From a checkpoint of a small sound classifier: norm rmsnorm.
Rows from block 4 of a small sound classifier, named by matrix and row number. Rows with one number belong to one neuron. Each number is 128 + 24 x the weight over its row's rms, rounded and kept within 0 to 255. All counts start at 0. Numbers have three digits each.
After each neuron's rows are labels from the 100 clips, of 14848, where the neuron reaches its largest size: "responds to" is what is common among them; "lies over" is the class under the peak. Only what is clearly more common there than usual is listed. The data: melodies that start on their tonic, played by one synthesised instrument. In brackets: how many of the 100.
# gate: MLP gate (model.blocks.4.mlp.gate.weight, 1024x384), inputs 128-255
# fc1: MLP up (model.blocks.4.mlp.fc1.weight, 1024x384), inputs 128-255
# fc2: MLP down (model.blocks.4.mlp.fc2.weight, 384x1024, transposed), outputs 128-255

gate.684:157128106125141129167142102124133152139157161100066113138105162183141118162147112132145088131107104129115095187103136140170166182115157126150145130091122135123149137128114138173081185143149127110106142121134111117089143114121125106169086127154173139132097115109117131124136149147152134113169083140125136116148190114127155099165152117084142118142151102123103142099086169149125136116135
fc1.684:129125092110116159107124108102141139133144136099130140179161102095134154123078107145130113115116113074129124075155121090116109098133066163108116077130138135126119105117132112096168092126153154169112084150113127113095069114108110107159112144111136107136117147087084133119103139109128120127151167114069121142111140139119125110136155102113171134154111135092125115169140105124135153118082
fc2.684:125139095136127128107145130143146154172113116141121128134140124161161149127083141118141108119101090140107100147163087172156170126131080157134134097098077120134128161132131124110123178130141163130130103134104162133145123132133116100141133095130146134114129104118139106118091147149183117140148155114104124141122137137118108158086132099134133152164122148118098129081131119082117099158142
responds to: the note A# (87)
lies over: A#4 (59)

gate.77:092130112114139149108112163133166144136173136144129101127092143098111125154096152133177123126133127116108138146126127179104104126172099114108146100127144129143119121133125122131103131132144154081106169100106122127111153119114124111101116142150105093069125085115138119112114122128087123156133107111184086131132153095169101128111149085123126130133124151118115192112102123136156144114115
fc1.77:154151111156137132149133119097122131162126107143143157128143110143130139118179126153122186122117123112177099160122140120130126138106145079093115120063099112142127105061126106119112181133108125136126133168132166107156120116118152155139154126122135114196157154162110125135116128129150114115112142163119196164130122140103128128122127171155093125113163143113122100118157139122118106158160
fc2.77:112125125139151141163124135136156163117087135143111160130080151135151110120108124135121124135104155119098116121107078104177115120135114104115151133134167165136125126132119110144142154098100149117107113151162099166126106156094125120168151182148173096115047063131181139153083167134083118127121117179130144144093156138168136105148119121122109092146121130136115142129097153112162139106121
responds to: pace: slow (65)
lies over: F5 (28); G4 (25)

gate.322:179142122092125151115125125140056164101116141112144137106143160101147110129117146150153177081121159116118153107148158092080127081109118170130118154124137087119155138119103139141127114122091163137091168112101153133130121131139112117094133124120116135154118166118176129103131148136108157125177140116146106124152098102140135135161117170136143087113131131115107115093122140125107091110110
fc1.322:138125102097145122107090148125034133099097163112110157113133140098114166103153146140132101111122154125111142143110141125120156106102126167113112170127177115086170155133137117185104119129101165157108107157132135112134146133092119131130134130128120149105130127121179125095109160160100115140154116116147131115155083119102128114152160139137145114084163131138121164102125136164095118122118
fc2.322:139151149102114116172134136131147167084152155145087128131118094116186132123112088115084141098158070140113167144150078153116117123116158145140146132127157097116127115158126101052124115121094112151109115098145132132119135113142114128139145112123108085134128135116123109118128107131125105142124129103112126116126143148143114122114120137157129137126123179131152140139091152109140120081127
responds to: pace: slow (65); trumpet-like (26)
lies over: D#4 (41); E4 (39)

gate.539:145162158111135147151143107110094141136114085124158169131117152143102149111168101122101141151127110122095149128131134170118127131148124133111136174154163093123104147140180086131116115124103163139132094130159126127130128122125076131136111120097139083156116134082117129131128084121101124125146129111156066126140071148185123121107120101116190097120143155147165125149108123116164147107113
fc1.539:113109115128124092101121148144167094106146163121103052121146088123144131136086142137149120114127159119164124145134131096152150126112103144155127092109107151103136107122080162132141124130148119116122173109111138137128136099143149124133151151147108189095150134146130122139132147137156129136111115173130189127115191116087141145148143160138090150141121090112106133116175135147114107112131
fc2.539:179125110090137143151125140109119130175140077149110113116127112125158091114165156076172103070106093142072107116154112161105103153153126095136105166148088099137149123107105152088105135141116147107100121133131117136135112178131069162109144131128164116160087106169164087148113144117058127128071088130122087161108147103164123090143117136124125110129140116138137122109174150130126120116118
responds to: pace: slow (71)
lies over: E5 (32)

gate.444:149119119151150140121123163108126099103144143132122108164144166113134135149166152127148066098131162133143137112129139102111133158144106167132119153122130133093139129131108168127119182160091124176146139128133154138118142127174143148078124147154072124145144125130133109135132142069124117129125118114120095093146105142137122116122137162122132182090095095150128131137163142144084125066100
fc1.444:108105122128127157155111104134117159120186163133102131179105140137175179127144144137124108070131108146124107152097140078087103139156174122113101148112142141124123114144094131153170134120132097124129143141156124122124148151115138121091166126159135109095180117139177139143124131135110151164138106107100122125145117121102096091094129150084122158174137156172111118120128104126118130090098
fc2.444:151160114107091093137115139128100129121119153092121123129144103142137073112123121077095148154140173120109145110074132143109130112139120180131140113094137126121138096150143135115133145137133154136137144144110115147160134100117120158163103132111139142113133172085114152113180081140135102069167161122104119113118110159174155132131131145127111121123110141102117121110094113151141094112143
responds to: pace: slow (61); trumpet-like (43)
lies over: no note (75)

gate.134:130141098149117070159121118137127141155143123111118096107111129119122126115165103122144144104137147080081132147134114101110157091133106131115130127131124148117131135141132109111128134128130133116151141128098141143146125110123153103123130103195162120099083143105119162116149086135121108122116148145137144142125160157087143096129114128131137138135109168112154053113089144148141150127125
fc1.134:116137169135135159096127146132103117111097149165143135174157105129099113142090148133126108155134095175166104148103112172137107158096140148137106137150140100151144144122129135141148143155134127147089117124152105108079153122143107151136132145074095123146172123136118096145115157119107148119131087139117087106126126099154109147113149130165112138129143086117110237137162129092110115121132
fc2.134:169088085114125107154116136069111138113120124124125140116133119136190165154123137105128172113155136096108151143146076114121140123126117117115144127129128111092167133167133148104147107122106119108121146118121083172143110094157171168143110079144161124128117097147083104125106136114117106133121125118147135160155188168127104108147092135098146168141101118145133106121124115128092133128108
responds to: pace: fast (74); the note D (68)
lies over: D5 (35)

gate.91:130140180152164135123130151124129115133147127093123134098131143131126118120176149116144125162135160154181148128109105130123136115149106147137105086136156134128141113193120159162130131133158164103143117126115089112131079132150121110122094139130125121114101116137129132118121099113141097107144076145140130129136092147135125132093103165112116134140169181180129171135114210113164161161175
fc1.91:092122131143134136126158116127107109108115122162142104186168099116150164144061101142114093100102093113100133097125121141106111189094122109159124126133176140095134135152111120082088074089130121132085144138139119135116123102138123159138174172119130103134116136146136134145111131122110170161067105092128154129142121125171131136137118146108107136099131069147102117100102097124108131116147
fc2.91:154147156083148088085107112154195120129163156151120160113127071123165097067164144179127092105118148167138140125128119108103147104116122130125153160109093128139138138151134136144173116151092127094122125104142171137149130117140133165125132130135145122102171147105126143127118145137116083139180098129131134138150113140102111150120151118171143111122141146152126103150145092106102124130147
responds to: pace: fast (63); pink noise (29)
lies over: no note (67)

gate.280:107158088149145146136118130122129114090159123149122158075144121100123093086109126130116148130144107118086142138143143082128096137133144157094173134128139104111116126122112141147098116111091179128152121084149110106162140126094153158109145098118171103109071141084087156145134160094101148116095132127122121109138117129107125108113113099138136131150141163166152084141120126125153103121086
fc1.280:134132134130137137126099136121129122126143153144136126091130097125156158124091108122122075099091130126153144091173158157092176136108137133126150112127159123087131186128122101155117133128133179173135144076151118111122117140090168103101137090153128112152107145074099073123035153149067127156134122126143096154138145141209145114123084167152181137166123150142099141176133127136124119125171
fc2.280:165136118115205119118109115125127157108110073135201139160136140161124080098158139133114158149147109126132109103122121169159134143133172137114095144104081130137112133120137100121159147163122192124095139140165119143164156106139115144163138151127131121115135138111150155100124145108147146081116122106179103159138110135140100150120149123148088112080124119160113132095163135106135107114164
responds to: pace: fast (62)
lies over: no note (64)

gate.477:106131168114140144146123138123120102124114095142166137117115102157162112138181128113115101089143106123102148165109143103152195123158104144146135099105103140105097098091144146141123133109137151129073098114084178150126104151104142149144119105115133157143117117127156119120123116180124138103104183131085142088068123104146128103081105091132148147100153116079092128120166105164144131140132
fc1.477:133119118118122125134089149116136142158141115065126107148149126124139095139092143123097125150120143098131136122098127127129148147102135099152130122138174081147131086152119091134158141070152171138150115129132073172089097124129119153144132128074145127156135152091137078152106145135136158154145105170160148107148131160126122134089112112131130118119136113102141126086145138146133138093098
fc2.477:090167105102132118122145120130086122136146083169146142122092128158173076153131132145110162122150153099146152136159109092119150131149142122129123101111133103128110133076119127133113116083101106142154110059128174103171180145155147126117102070120166127139133125141127150181135156195117161111116155106130150153123118145137071090076128100152129111085152097100115156097149104147133114163125
responds to: the note A# (85); tonic: A# (28)
lies over: A#4 (54)

gate.625:122125136118101128112165146137111158094089114154125123115127148126129135112119108116139109157133105113142121146130125141120135146168097132142171120139100122113111117122134150135120121165126103134074143133115119152148097153118170135139171129135165119147147150143091180150145125136140110135143084130114137151130086098164108099129100114121100158114135083129149127104166151133128146114130
fc1.625:125123110136104124085158134148156181073102108135124127124121122103104140123100132116146131142150153140117099147166119157108129160155105143148146126139116131084108143136157136156118132148128120097072139137140120134144128134114171154157139119161172123138142156144096176142135154124133098158128094133112125137127101088119139087137095122115095142104120094146170130091147161122149120111119
fc2.625:144141115117135158148123102091118140128105095115118156147157155110152081126098135106087136136168156118138122152096130129130120137112165109151072128094149160151143127154166158128122128116165120122112168070141140163099171137120132100113173182140100112126155097118132096144133150099150118146148147118066120116153158087106132147133156128132170133147114132112153109160132122130132085126153
responds to: the note A# (92); trumpet-like (27)
lies over: A#4 (84)

gate.105:157112147050135155133087125137106133123036112144110159139091115119111132161189103094137057132131118128126152169139130118099118102165158149148131100145145103126119118118149153120113096114136109124134102091174164103100158143115132126134145111115117149139131154094159172096128123140111100165133145147153099146132085092094130089138121124121136129124090173108119156133097122144141130133123
fc1.105:138145118216121093118169154109109129130204147122178102164168113125125129089119137146103165114086123123137099125101134135138134187138096129067147178116092148137140160129133098139148168131108140168107127099090149150139086113168110149090104156157166135119128107121096104143150162112146154118126141114091126120152179127149132155095108135144095157146158068136132122108124139112118138113135
fc2.105:111113093114126115133123125117076100132106125120145157139160101129140126095098142116124089124156121109076110123130099102117119123094153122083106080157105121125105142141120171135127121150130118093144106159105116128141103118159147176116217146158149118139110118133140112144114141151102118103106104153129160143157147122140160063131117129144114143129128133120090148144126151122133101133140
responds to: pace: slow (78); the note C (69)
lies over: C5 (40)

gate.586:153101127088119112093128078129115127128124156101124159114151134107141192127105117133059141120093125147096085164113142133123141126140130157107132119145131147114141126130091097100117132127121120177084135122106117089135127135145123112141125127144089155124147122123134107121139125087155104179135150108130084159121125115083154121153133122123119131150134119140088113123107148156148144142132
fc1.586:118100089138131153146115143117135097121097102170124134150143153135142137128144121129132139086142162141117145155117109106143101095158114117159123133121135159077089100109119199161182126138158089127148147129098081127150148127136156128100171117134163090131145123151145116121174140133106129122139161104117113111121143109114104101124091142111141091131111103156159123132123124149140125180110
fc2.586:142066157113123092138123125110118144122163131160146159160151173148102124100119100133120119142115135105132097137121146125118070130124112138135133102144117133073145113119086094131134146100106170136107147111132105155104133150124123135150121163108139142150096122138112138112165177116121151118105169104090098133131157133094136130145095101123135120113168112112160137112112109128118142115102
responds to: the note A# (69); trumpet-like (26); tonic: D# (25)
lies over: A#4 (33); D#4 (29)

gate.507:138163115130125128137176175125136117118105140160119136120106107119110097130113096094133119122145099091123131112126114118152121124156129149103098093145145099141144159141140119140157123117132133159118112119110147168139169124157141129136129117104148123119096150140168058172153134155130116131119126121105114150116125098115078152111126150135102145154136150084123148089121134112157101146154
fc1.507:119146096145149120112106070132170171153106138127123140083119151114136132111141140111121130129120127139157095106119157123132117124099101153123111134114137160169136099135122118129151109112138102134114162086169146161127124112109178111163127152157122171136150105102108145079125152158098155141098096134147120150082170146120128125105081118116131068131143126153125105138138088146117166171124
fc2.507:099144186125116152169135117114154103122153128128104121148137116135086146128127127143111108117108128130154144111107103152147102107158133106125142081129133100146111128173140152135151120141124139147149094158120112138168151173166141166112119139074152150129088148139109089182146153145136133150132143140097122173122148148117119155172184157117119138152172141109087128117048124135167120135114
responds to: pace: fast (65); staccato (53)
lies over: no note (76)

gate.72:137131154128115158119155120112112064176112140155099084096129137153140124110115102131078143083151134117133107131161167138152102119133152067096133162106089136100129143110136128129123104118121116106166095130137132127122134067144106123180138128118110110144130102107127154149098166119121138125086106090100186139124135136151124147115190144124123122105160123118168103164099174160138133140124
fc1.72:141103110140165110124073122124104133159129131146155127124165135121186103102150138152103097084095112145119152099143153132073133152136154143126126139124110126124156143082112146136123148139141141127104149103125139110130117116094119114122139104137148076129146115091121181169108088134140118139136084118148129135133123136133107136077122154141117108073134109154110141175099170131159167139140
fc2.72:138177146110144124140098124146128140140139161109112126118109084126142118126114138102100119158151133111120128115152102103148104106101138091100164111147124157121117163103081119098143172126148141125111099151133111160140121117126122157123123136122118147140146178111154169126128114151133142159110141108171080128153130120110083162142113103111087144149129181134067151124130147137120133147131
responds to: pace: fast (95); the note F# (66); staccato (60)
lies over: no note (69)